python train.py --image_size=24 --horizontal_flip=false --encoder_norm="batchnorm" --encoder_stem="deep" --text_encoder_mlp_ratio=4 --residual_init="none" --lr=0.0019 --precondition_frequency=25 --one_sided=true
Rows from block 2 of the text encoder of a small contrastive image-text model, named by matrix and row number. Rows with one number belong to one neuron. Each number is 128 + 24 x the weight over its row's rms, rounded and kept within 0 to 255. All counts start at 0. Numbers have three digits each.
After each neuron's rows are labels from the 100 texts, of 14848, where the neuron reaches its highest value: "tokens" is the input token at the peak. Only what is clearly more common there than usual is listed. The data: seven-segment displays showing three digits. In brackets: how many of the 100.
# fc1: MLP up (text_encoder.blocks.2.mlp.fc1.weight, 512x128), inputs 96-127
# fc2: MLP down (text_encoder.blocks.2.mlp.fc2.weight, 128x512, transposed), outputs 96-127

fc1.478:162127148138125163138170155114145147128109069090118078097083084141114147150166183139120126134086
fc2.478:139166123144106115135074094097142149098135110134069107096124139116118106157132147086094164143095
tokens: "9" (100)

fc1.301:162097074128135148144146111130159125123146116133114102115122084133208115107097184147127099123091
fc2.301:090175129126138085101112126069141109094145086096124112132095144094144107149132164148099130123133
tokens: "<end>" (67); "5" (16)

fc1.271:171102130098126118146174096126108136124149151137105122104115120112097097108114103156118151149153
fc2.271:123209111128173100118131092100125142123120114128094159121121117134155143137126165147064138142135
tokens: "72" (45); "73" (43); "7" (11)

fc1.210:140105181144058118147142114103118084142143115149079093136153080080144126115127156139138073135100
fc2.210:138194154159147113127137135124144125061147120127111166093100163105118126160103115080090148142111
tokens: "9" (100)

fc1.468:125084116115117127136134129080167124141104120174132098075154098123125146151122137149127124161122
fc2.468:084175100126137114156129106098136125111096120114079133168092127112139120121136136122089153136111
tokens: "359" (11); "334" (10); "239" (9)

fc1.436:141139125122101123120150122131091152127155100132146156132065081120158135147102126166039105120105
fc2.436:103203149097171136134114136142155123126147111141103090093172127113136127147127114141089129154170
tokens: "73" (34); "734" (14); "732" (12); "736" (8)

fc1.506:129149104139181134112086136138093143151139106112155108122160102110105094107125088118121165148131
fc2.506:114172126130114084136107125125138132132128157101102144128092147146130186155104095170119105131133
tokens: "594" (8); "590" (7)

fc1.107:107113128101129147130133134127087153100112108126118146132150124179175111133103103123106125085138
fc2.107:141163150124136120141179134110141161112178113093134127117117114145156141157142126141120113091144
tokens: "75" (17); "752" (16); "15" (16); "732" (12)

fc1.103:144164113170098132117134166093133100137100109169132144117142121213150090074135159116107167101120
fc2.103:128147100120144125120155167122130150128133127154131165091125134178101121124127182091121117148121
tokens: "8" (77)

fc1.27:131135161103126141133115141115064156126151106110134120105132074105105160184145168126117137148108
fc2.27:154185130137174100139122143144156143105094148132066173141115097134128131109076090111060145111127
tokens: "9" (37)

fc1.484:137132147118119124127154151115101129130123132093164138150092128178167105092107141125101139149106
fc2.484:096132118131090185113093104136156153083101124148122153122133126126141138111089133110090149131151
tokens: "28" (18); "681" (11); "883" (10); "283" (8)

fc1.200:128103122132115145128131159106092140124166111167128113104119129129120116123135136148106161161155
fc2.200:135223103057151107145145098129151140131124174130108148129168093153149137138124127183078152131115
tokens: "72" (46); "723" (10); "73" (9); "722" (8)

fc1.23:109131135105172148098129120153112142131158110147121153121158109138135092149148113147139129174120
fc2.23:143132149123158079156117165087138131099093152165109139138110108125171144130129131117120154102137
tokens: "144" (12); "744" (11); "443" (10); "44" (9)

fc1.6:153113116097141147139163106147103082151121140129112136134118115115154119126149112141115127111158
fc2.6:158170099103162119127142105124115143139130121136134137134128128135166148143136173177087122143129
tokens: "1" (61); "732" (12); "132" (9)

fc1.222:135161131142183108148145162115083146141095074086141137146098140140082127117137125130146171131135
fc2.222:130146117143122122138097121105177164113142140118119122074096134137146141127121075178101132140130
tokens: "10" (9)

fc1.205:133162116142133127123153084132110177104130074146155164132086117106149112156118140139122122162110
fc2.205:134185161095147102161185134081146112080148149094121124124113110148174162132112112114084117103133
tokens: "3" (100)

fc1.340:110138164084109115159107114132141118133148132092158132091116119143170113145135121149161104155129
fc2.340:112160148162166125105107162104123169089102127111115138146115141109143159164121095107123136110131
tokens: "13" (27); "15" (15); "18" (10); "14" (10)

fc1.420:152128095104147135151129095173129168151122122141143144117123091126160151149133146152081138132144
fc2.420:143166135133134105117124131103162121132125077121121153101123119128144111156149161138076121120120
tokens: "14" (37); "1" (27); "19" (22); "145" (7)

fc1.246:106139114146126142114105148121134115115108097127128107131127136189156085098115165095132153094101
fc2.246:157148158159146141126135190138115157114141136156142144093148069166137128089152157088107114130125
tokens: "6" (54); "8" (26)

fc1.426:153118130100134121126121129155105120111125159125138162131112085114163121105094126154099129131133
fc2.426:147182131135133113134149108092109158154138099121147129144125159138177141163113147171083110143115
tokens: "15" (23); "12" (18); "752" (16); "72" (12)

fc1.104:092138141145123118143128119129132136085179108123132112153128118137149123159166122140087155106132
fc2.104:173167100110130126112105146141139132101138112145084141158117094127155144118126110115141126144150
tokens: "76" (53); "767" (11); "77" (10)

fc1.495:133144112094092173108091094109134130129129146117132123093119108128168112180102150092127115130206
fc2.495:131123129135134101122131170139155139104131097128079155151120137126120151082143153138100135117084
tokens: "." (99)

fc1.123:157101090162145136120149124118113121126119143133096093111130132174084105087108171096116127133086
fc2.123:110174126151097145146131129135118160116152137145099141162124157162101080121115147092130142132085
tokens: "." (52)

fc1.91:144146128130133122110086140142126120101134140063135098133136125128152116085135172138117117109132
fc2.91:173176131118145123121127145122120128112148139135115090107115145116124166115100149143064138122125
tokens: "6" (18)

fc1.207:153131092151127117140151130116115155176105112132133152124110062113200101119134091166113100120143
fc2.207:110168117123180118134136149109141150127143148148111123102158123132107153166128128147068139158128
tokens: "73" (27); "734" (14); "732" (12); "733" (10)

fc1.428:157128132149106167106156164129109122141117117139114145127124130170123136083098137089116133147144
fc2.428:116164127132130141151140152130107107153108150158108176106137133146143145101117159078107143133136
tokens: "8" (55); "6" (45)

fc1.67:181147123131128140151110108109123146125135128130187131138100124117145142158141143094109100160090
fc2.67:113175128151136152143135122067126146071107119116104140136106101157118122132078130156079135114159
tokens: "89" (36); "69" (19); "893" (10); "889" (7)

fc1.178:124125148128136146200140106135094142136124079088161133101104119150179120150110146114088114118153
fc2.178:106211137129086130122119162110122108132101097158081148106153143115148134194128143128153111144103
tokens: "13" (42); "7" (23); "173" (7)

fc1.50:080119184157156149132121145155141165152142146127176112170145122138181174134144115131116116112105
fc2.50:103188156115130125147105140117131111103102130114125163092155109117151145140114130105110143126186
tokens: "77" (32); "71" (31); "171" (10); "752" (8)

fc1.59:153168084106102146061054142147077160108160146109149128136107123150153132147128173119116147105138
fc2.59:152148132111131110167108155116126117129141126160072120106136111109126143082100135178096133101089
tokens: "6" (52)

fc1.89:170122106143125116121144137120113103143130115152150160125125080092170168115132104122108103169184
fc2.89:114167135111140123110146125122117124133157130105109131130128149122145178142076185163085110132105
tokens: "48" (19); "73" (16); "734" (14); "139" (11)

fc1.327:108108135127154142140128146108124148111138113102097111101118123121124078075109176075122111135116
fc2.327:111161105163117136122149150138133118097114141177052129135150150149131089118166140137119181084080
tokens: "." (100)

fc1.411:128111126097163156162132111117131134126159099093151163141129056152164149132114117151088145111160
fc2.411:123156114155149132154158160104131139114109125104121163135111102126122149158117122129087098129146
tokens: "14" (24); "143" (12); "749" (8); "145" (8)

fc1.53:115115115116132110133150126134133157164137085162153112106132087102157124137119160143117126097130
fc2.53:131189182124125122079142159129125130118116111130129175148108119097143136109140099130074141128108
tokens: "48" (42); "144" (12); "148" (9); "740" (9)

fc1.10:125120122114112144143112114135098150148128070109146159110110106170204129126132130146071130123152
fc2.10:122167144173165104128151142081125094106107149117116150103141132139110164149085123127078130132112
tokens: "139" (11); "159" (11); "733" (10); "735" (10)

fc1.133:094096164108171123147116118133118155164165141119163167147139093135181121104099112134097146158160
fc2.133:142182136115140105113137154086126132124136129090077131137132105115108183120100134091068117109107
tokens: "75" (27); "15" (18); "145" (8); "13" (8)

fc1.41:161089069136137167114167086135122119121114102147134112143134113107181183094144162147142102124132
fc2.41:103150094149143118098123114142152145122141138083099131116110076086173123148105116122074133159129
tokens: "434" (11); "174" (11); "404" (11); "734" (8)

fc1.349:111147126154101109083131140136152156171122111134156132110096126159171130101116140077115096138102
fc2.349:103164135147164150170096162104135140077103121166141147084137098164130121123141141073120136111165
tokens: "<end>" (58); "4" (13); "8" (13)

fc1.209:144100118093130147151149130143158136157143127088145151130126138130161174110129155121104156122133
fc2.209:114147124162194137125124127077140130144111100083139121124096102155173160124116123132097099164113
tokens: "7" (47); "1" (18)

fc1.346:157083148088084154135149109156130128124150125162167089143129141136151117158113195105185137130097
fc2.346:102201130145151118117109164124126108128122142102095159142148137133128154080138060152069112105163
tokens: "7" (39); "07" (19); "944" (12); "141" (8)

fc1.343:131123122123149134142116112136145099168125120118147143130130103134143167167112115158129157142136
fc2.343:090209148127176141125120146094139103107135136133092127106118101118162102137089103120086124163145
tokens: "75" (33); "55" (13); "154" (8); "145" (8)

fc1.267:107110095129139136140151110097145117123123130160127149108115084117156127107131107146070130132126
fc2.267:130169155095131098092110156115132144168135106124143148143147119124145133170083104171075109150104
tokens: "72" (41); "732" (12); "73" (11); "723" (10)

fc1.399:162132108131140158170156124125085173087117158097174146121135111138149149158132178125099115124110
fc2.399:104154131161196105151141133113136146133117133119107127089100090099184139156089144135080150140092
tokens: "3" (60)

fc1.252:128140151153127157132099177126125142135135151108133074152098136130174132146095107118123107140129
fc2.252:137187131111141087137123130128117133091150086111122132096120125081138132142111095144110142142122
tokens: "5" (85)

fc1.33:128127118129184123139103135126138140146139118118191145110123109113130180130154128166102129130101
fc2.33:116168104156126106130126156139143144089116102152077153110125104103177141119091126116083140131166
tokens: "144" (12); "143" (12); "744" (11); "794" (9)

fc1.131:108120107121163138170160116148089117134100128129114136108125112119160142162141099167138129100143
fc2.131:144171103101160115134160105110118131135118111127131149149151109141158148144144159165070137133165
tokens: "143" (12); "139" (11); "733" (10); "13" (10)

fc1.333:165120093138146109105130107116068116180160149121129154137132078124101128131113161085136120133117
fc2.333:121172135126104119183115135109165139093130115156095154114098137140122105078129072112142155138148
tokens: "." (68); "59" (7)

fc1.315:123143120137139141140100111132093118121142122084103156102134109126186136130146131155128114131155
fc2.315:117121129124142125171158140107177133146134109144093162115127133111140169142119125126079120080106
tokens: "73" (41); "143" (12); "733" (10); "773" (9)

fc1.485:135177134162150147134146129117083141144125137111143071132100134104139116127104095155117109124083
fc2.485:148181125126109121120101114122139145112127101119125134149104141159154171135171114146077150114109
tokens: "79" (47); "73" (12); "799" (8); "70" (7)

fc1.42:163148113108120169096119121092115137170143163122132097154136104141095145100129141123107120174152
fc2.42:121132140163144136166128128111166114077122136131108177119109143128154114173112092120098164132151
tokens: "29" (29); "285" (8)

fc1.190:148124133080126118115152079112099115140137103088159140123080118121117090127103128082137136091143
fc2.190:093151113105161136121106130126111169187068137189131167135107098133144125119132087123105141126179
tokens: "10" (31); "18" (10); "148" (9); "110" (9)

fc1.400:140148130129130120125150106124135158124195128140179132181154100121085101074146122155132116160092
fc2.400:125180132124140129124151136164125121094145131149101174124122104179136154125119132154099128120161
tokens: "88" (34); "883" (10); "882" (8)

fc1.316:142097106110156116150127113150109139156081122141140121113095108133124113116118157134070155124172
fc2.316:089191146113114110123170151086113117148148108147132122131101113158147160147172122148104082149103
tokens: "78" (33); "79" (14); "76" (11); "148" (9)

fc1.440:122127132134093178176096133145104148142115120128155114099120135141188178152139129127130157090103
fc2.440:113137144104134095125113147105143137073101127123121093113070110125119147110137114111104117111179
tokens: "74" (23); "7" (23); "77" (18)

fc1.228:115122132099159141144098132142136122180107129140118132125104107184120124107142152099118130104135
fc2.228:131194186146134107123139116094123133083137136142111114118126097136179129136146088093091120153130
tokens: "73" (37); "2" (14); "732" (12); "72" (8)

fc1.273:147111098134095117156143136134142160110102118126114138138130062134161109150125135135115134084115
fc2.273:155205093112161096107105165107130088106132168087105102122091137125135177128089134104130131118129
tokens: "76" (60); "767" (11); "768" (8)

fc1.37:108122143095122162124134132134086205122096123123180171105131129131143114126114141126082148171132
fc2.37:161122123138164107148146101119140105130117168098072071150126116124122151140112151086098142150174
tokens: "8" (79)

fc1.225:162152143162091161147164154121109163144114111112151188131108100142134137125128154138088137155105
fc2.225:156156116148156137139150128113136117099150124128143160117117144161097120111108140103110168117172
tokens: "8" (51); "83" (38)

fc1.265:124158156138123116111113117111095162133098137127115129145166084171218131131116135134088114117132
fc2.265:114166153117159108169124146128139129147145105107091116122119101130159106158155104106072126104128
tokens: "732" (12); "772" (11); "733" (10); "77" (10)

fc1.58:142112144124100144161163133156092137148121116170150114140148094133189136096156151126113108141143
fc2.58:125181111118151113110105158084115174129142136121114152127138122126136151129144143143045135138174
tokens: "734" (14); "732" (12); "733" (10); "773" (9)

fc1.249:124158103124162109157082148129138134125108148095090135134144149159111100120111137123093127121147
fc2.249:145125144128099152129135122124129118102151116165107119154144133157122156143132117127165140114065
tokens: "." (97)

fc1.2:119152124132139130157141105108104169129118049116126136106148092135178128151099120143056119153153
fc2.2:083216155105136121134142157109113134101094085150114136114138125116158196173112091099096128123129
tokens: "73" (26); "732" (12); "139" (11); "733" (10)

fc1.72:129150091173113114118120129123123128119106113146113129142148155151111087114082176105133140174113
fc2.72:117110120134131139166135135109155162101158160152132121159083126199106091147136159099113146136102
tokens: "8" (24); "6" (11); "5" (9); "0" (7)

fc1.203:183121120147116118143140118100128160101105118136126150146139144122134150108144113120083119101143
fc2.203:131185106157143137081126115110110131117104093103080128118133121101140131154114099136084118128084
tokens: "1" (45); "171" (10); "127" (9); "100" (8)

fc1.277:166128112115146132176118090179118125142088107136144148102116083150160156136144143116095137120160
fc2.277:144159119137151121127145123124140136115114078124137136092132115105142125167153165147089090119104
tokens: "19" (57); "14" (23); "1" (13); "149" (7)

fc1.369:155146128106132126152175152102151127175146120161056119095110086090089111174100183140140123141135
fc2.369:087156116179140152162133105107122090090133126099084135102130125121129094145125168100103174064073
tokens: "9" (72); "3" (28)

fc1.179:120144108096090121148098124146129110121163143085108125090132131101157118130152125156141110091116
fc2.179:141137154169153115106119162101117167129096110159108150120102143140172144152111134129118131107115
tokens: "1" (47); "14" (19); "16" (13); "13" (10)

fc1.34:134107142152153130104156110155103114115145123109127132143118136150182160103152105135139133165193
fc2.34:125084127132139149114129095127127151136137144120130111126095127075176154123092193137128134116145
tokens: "4" (100)

fc1.95:131140121143109123133144136138109133153142092129125135175108091140166107087150153137115134102157
fc2.95:128188154126107120137109171117101149090087094142135149097176120093165150195116122124083119149146
tokens: "76" (34); "720" (13); "127" (9); "760" (9)

fc1.74:105136169060099136106115133116120154164165103142137125173119079142178132085119143132109113099134
fc2.74:106171157130070101140147149152164126095122108110125154103124113134148089154143119121073121101132
tokens: "71" (36); "76" (20); "16" (15); "741" (14)

fc1.285:127112171122161148128110167122106097133088073141145117101083100135107158141178122116099146144099
fc2.285:129180134123109111111120095087113108083113105111095132109151119100151146138148141125107149090134
tokens: "9" (91)

fc1.448:112124132107168169159150138143104152122168124194104155121130089147153118160149118166088148149154
fc2.448:155177096097138152122132136094109130120113167129107142139153071180155165126104138118049146117157
tokens: "732" (12); "772" (11); "723" (10); "763" (9)

fc1.62:136146158138130131132120127118127131117128105177150120133110076156133183150102144111045128100123
fc2.62:129183123099132115130123145108143132095084100131128160113114112112139163136106072095084148129163
tokens: "79" (31); "75" (25); "72" (18); "73" (10)

fc1.40:142140125124103102154124113118074138115117131133093135122127110181162160136113106144108151147129
fc2.40:129134162106153111164147162146178091136137164103085157110106088114110135149117131162125126118144
tokens: "14" (35); "143" (12); "713" (10); "714" (10)

fc1.304:120129172106116123119093157181124142128146137116142119159171154129170200088148155109155106101133
fc2.304:084142152123104106173110100128167153111114118102180138102062097133142096147134113144108123115142
tokens: "71" (42); "1" (29); "11" (12); "171" (10)

fc1.414:150155103122155111111121161139142111151141142117159169137163176130149163115134101124145161127140
fc2.414:077122138134138145131122101133094113134106153132119106109111096107183132182076124139140121170137
tokens: "." (100)

fc1.132:134138098102153139109108106151094125169146099104120143163179101108180132097110149094096138128129
fc2.132:086146148127121128139139138090162144130126121125128125106093101137154131120128119153081124149106
tokens: "143" (12); "144" (12); "744" (11); "740" (9)

fc1.75:103113112143135119163096115159071136145115125142193139117104120101166118172146159148076155145134
fc2.75:115159128159163138105148174100128109123111074095091160081130102157138107139136100152082122137156
tokens: "75" (26); "14" (19); "48" (11); "74" (10)

fc1.224:104124136113144146148129106152120100144117141157128140110114111131171109153144135150124143105118
fc2.224:156192124097158113135144111123124140150135100131123140137147121130159140138148137166079119131136
tokens: "15" (21); "75" (18); "16" (14); "156" (10)

fc1.155:156120125137169144155128125155073129140133080131117121100132116177154130160103155108089125095146
fc2.155:091185152112118099124106132067126124137128110103131131119125111160154178146147153138082120134136
tokens: "7" (22); "143" (12); "139" (11); "733" (10)

fc1.463:120140153101180171159119139119099188117150094099151172170101114144114134141118126127113108158147
fc2.463:136140118118113122131120081170120144114170199108111115160095078165143153115133157156106137134097
tokens: "8" (77)

fc1.219:134146098089142125161056165144099174122134137082144112150074131118142144127125130117106146126138
fc2.219:134189102098154134164138120125110125098141118106061107122136121110113132130119157151094148111107
tokens: "7" (85)

fc1.126:139162082090164121132075141125116162111162106100158107110088116095120121161148137135104149123125
fc2.126:168149132114146125150139151113090158108130115116112121116114143087162131151153139117076133134110
tokens: "5" (100)

fc1.441:109095140163158120133088111110168137128141154129164143129103132142157146171126122167087108097152
fc2.441:121122140133141163151132126150121130171100103106115094122118097059187181136104143112108128126125
tokens: "4" (93)

fc1.331:168107135115154118134157173071146165105138108170123087116103122077125141174116124146120140177127
fc2.331:115178131115131110147132103143106099082128074068099094088099149113123115155132150113101094096084
tokens: "3" (64); "5" (26); "9" (10)

fc1.358:122117128111118118145193068161100105141131116123099143118086142118147099131141148192102132170127
fc2.358:168181146120146117128122145069137150123156146134113154139130097128139150181145150110093139083122
tokens: "73" (38); "13" (36); "763" (9); "163" (9)

fc1.218:129116141106124158158118132115112155151137186126130091149170129120119148172108199151126118111145
fc2.218:152190101117135104155140141128147132123125102149092140114117118112170158120134090116091154152122
tokens: "17" (39); "157" (12); "117" (10); "114" (10)

fc1.163:123136086116180131153109136165109163130131131117106160099128103155130167159136163129099104123114
fc2.163:133141123120132098130130115127158125129127100118145128115111131122163165129168149138091108118123
tokens: "1" (82); "7" (8)

fc1.364:097136139123108156108157151116116152126166101140164084105124119089084173145150157127100141165132
fc2.364:148143126116160077126085108106144139099086098124108121123122097110121142120102123126106146132099
tokens: "9" (100)

fc1.427:111143119097168125122087139145081142120112120054129121184117127140135137106115181111138152091092
fc2.427:163138147113135163119098163091119131106120112141115139108125126098143134113125089132062125148097
tokens: "6" (84)

fc1.291:129122122138130104167133146098111125139128126090085110099114151117087114145177164104136143125122
fc2.291:110127098152141136163142112117189154109119155164093117141088115146140092113133141137125177123084
tokens: "." (96)

fc1.262:131137150098125098152147126056122144133146100128085120111087102094129095152106185138139140172146
fc2.262:145121137153150128169189139133132151093133197117043163110134135105116121141151147110104149081118
tokens: "3" (74)

fc1.322:114103129137169123183137128126131148151122108166130101126134090131144163131109110184103124099114
fc2.322:127194118102128117098119140094111114135129105119143135142152108109153159141125128147033097135129
tokens: "734" (14); "143" (12); "732" (12); "733" (10)

fc1.353:130155154166121102122173112138118153104102116068154142188099142127149161077152144099094140169144
fc2.353:142113127163120133126134130129157145118135116160091140109107118079166107164084131123149110110122
tokens: "4" (100)

fc1.318:142088161121144121180157094123109109101096117153118160121135096159170085130096128127097128100119
fc2.318:121216124117148090111131142104097155154124143150114109157143158158142162157135112152074122160137
tokens: "72" (21); "752" (16); "157" (12); "732" (12)

fc1.450:110149101147107120114102127135133136103144104158143150113107121153141086117143175141107109139127
fc2.450:074134104157153117154148158120156139108134147131067152107096120157115122106128174051087122128140
tokens: "<end>" (93)

fc1.341:121131154175141142126155131142124123135089119143145139102102134168161133097151113076116100130124
fc2.341:131176111144148170153148177106156132107061138124112145081148154156140122091130169076104152132151
tokens: "0" (63); "8" (37)

fc1.339:139127097085131137115138096103085075106125109051091118145125076103165065112133135098161134098123
fc2.339:129155097132150133117130137123120145160124169148158120111119119146124108142113083135092112135166
tokens: "370" (10); "340" (9); "300" (8); "670" (8)

fc1.17:110120163136111177091105138134127138132095147144155125147117140108132110187092162124136095117125
fc2.17:182148092098137102152116124110125122139192128119107141097130162151129140127154101128126173111135
tokens: "0" (66); "96" (8)

fc1.404:150143098128180124153107149129086152118107067107123152086131099115148155153128159117089117097172
fc2.404:128157111142113102135125129115129115126111098153130137094123151119149163154122171142103132124108
tokens: "1" (100)

fc1.309:111143109093108149130105106133128182157125103082138127110113154148125107128110144130141137113135
fc2.309:136145141145132104139140146101143167113144164115097150150107123129114156141113125133103110112116
tokens: "19" (37); "18" (31); "13" (27)

fc1.362:130144169133131138127164127160123098106085117168147161122061129150123094142121097117130140101140
fc2.362:139162152139145112113110143144135078153087116148135132102134124147128113129115140071105140102160
tokens: "0" (100)

fc1.172:145120107100181167150151106160085130117136147131128173108129102121119130158150093155116148114147
fc2.172:155168109109169128130156106116121140128112129149129124114136112132146156148132171153082126139138
tokens: "13" (44); "73" (33); "733" (10); "137" (7)

fc1.286:089115161082160144161155118126109154130105088134153171166099098143153102114102158149110142151134
fc2.286:106155145132136066125097133107155113121153137129100125140138115126143142120148124116065107124148
tokens: "18" (22); "71" (14); "732" (12); "75" (9)

fc1.454:110118128093144103153126136165114103143136109144108127132158125099144117152142156117124133081114
fc2.454:145178120104152126123145111124134141156134114119149120130131121103188133124170130149051113156109
tokens: "192" (13); "7" (13); "157" (12); "171" (10)

fc1.220:131114121118122113152116115153083166150116062140117166106144117106177126141149127141117132144149
fc2.220:106149151154129123154133135112110119138113148143102143128143107125172162114124099106079138119127
tokens: "14" (31); "144" (12); "143" (12); "132" (9)

fc1.161:135148092140158137095131127134131159149101090122125142133077117139088122107124154139164136151133
fc2.161:154205170165146133129131151104137122108115142157115154078136100143159111125146119063069158085119
tokens: "0" (89); "9" (10)

fc1.99:165154140117093102164126102083130145135141128148097139113066093091124089103096182152135118130133
fc2.99:125173140126161115151150155110110114089124117108058149125134123085110135135151144107103165129108
tokens: "3" (65); "1" (35)

fc1.241:131147062113103126107113156146098161125128117131152121118145098102114114126142146152130150148115
fc2.241:113181153149157079118114165112156128145170099126111143113114141134125133119118081129121137142152
tokens: "74" (23); "741" (14); "744" (11); "794" (9)

fc1.116:137089152127160149116112149104136088174122106132151127111132079113102090170150171108138109141125
fc2.116:139167094123137121115085067097130129115114143116087123109148128120135151134161124121091156096137
tokens: "9" (100)

fc1.305:089143179120131151113091135150087153153141124149113110189162115148167141105135121109137143136133
fc2.305:109191129115089092154101121125148137110110102106125150126156127119171112135123111122071138103119
tokens: "77" (13); "767" (11); "771" (10); "777" (8)

fc1.19:146173119103135156108092133142101154172118106144093143125151106156166104129112175131078130116176
fc2.19:094139129136152092122134175096151129099113121110113163120109095144157141123130138091094129158087
tokens: "734" (14); "731" (12); "732" (12); "733" (10)

fc1.39:123133124159168153138173151132146138131129120136104140098144125115135131124108115146121120143162
fc2.39:141169095118157119119142098087141120123134123136110122136123123118178140137121172132087145135138
tokens: "13" (26); "1" (17); "139" (11); "733" (10)

fc1.509:145125139110115125150160104148106085135124155141081130150099108097132149123131076145067168123104
fc2.509:133180138102143111099131118094129128140117105133146133112123104111128156163113164176068121144100
tokens: "72" (45); "73" (19); "752" (16); "732" (12)

fc1.153:129139109152124136067080126178102121126147115141144133138136124160181093127152137110148166100138
fc2.153:157149158132141150147139161108137123114111161157065142084090116140107132061076118135078138120147
tokens: "70" (36); "720" (13); "7" (12); "740" (9)

fc1.141:141149110136144143172098117143120130147086113125155139126104060151202113122126130163112080137106
fc2.141:136187164122119114142141143111133173179152142107101100101163143083160123120126116116112126144156
tokens: "74" (39); "734" (14); "732" (12); "77" (10)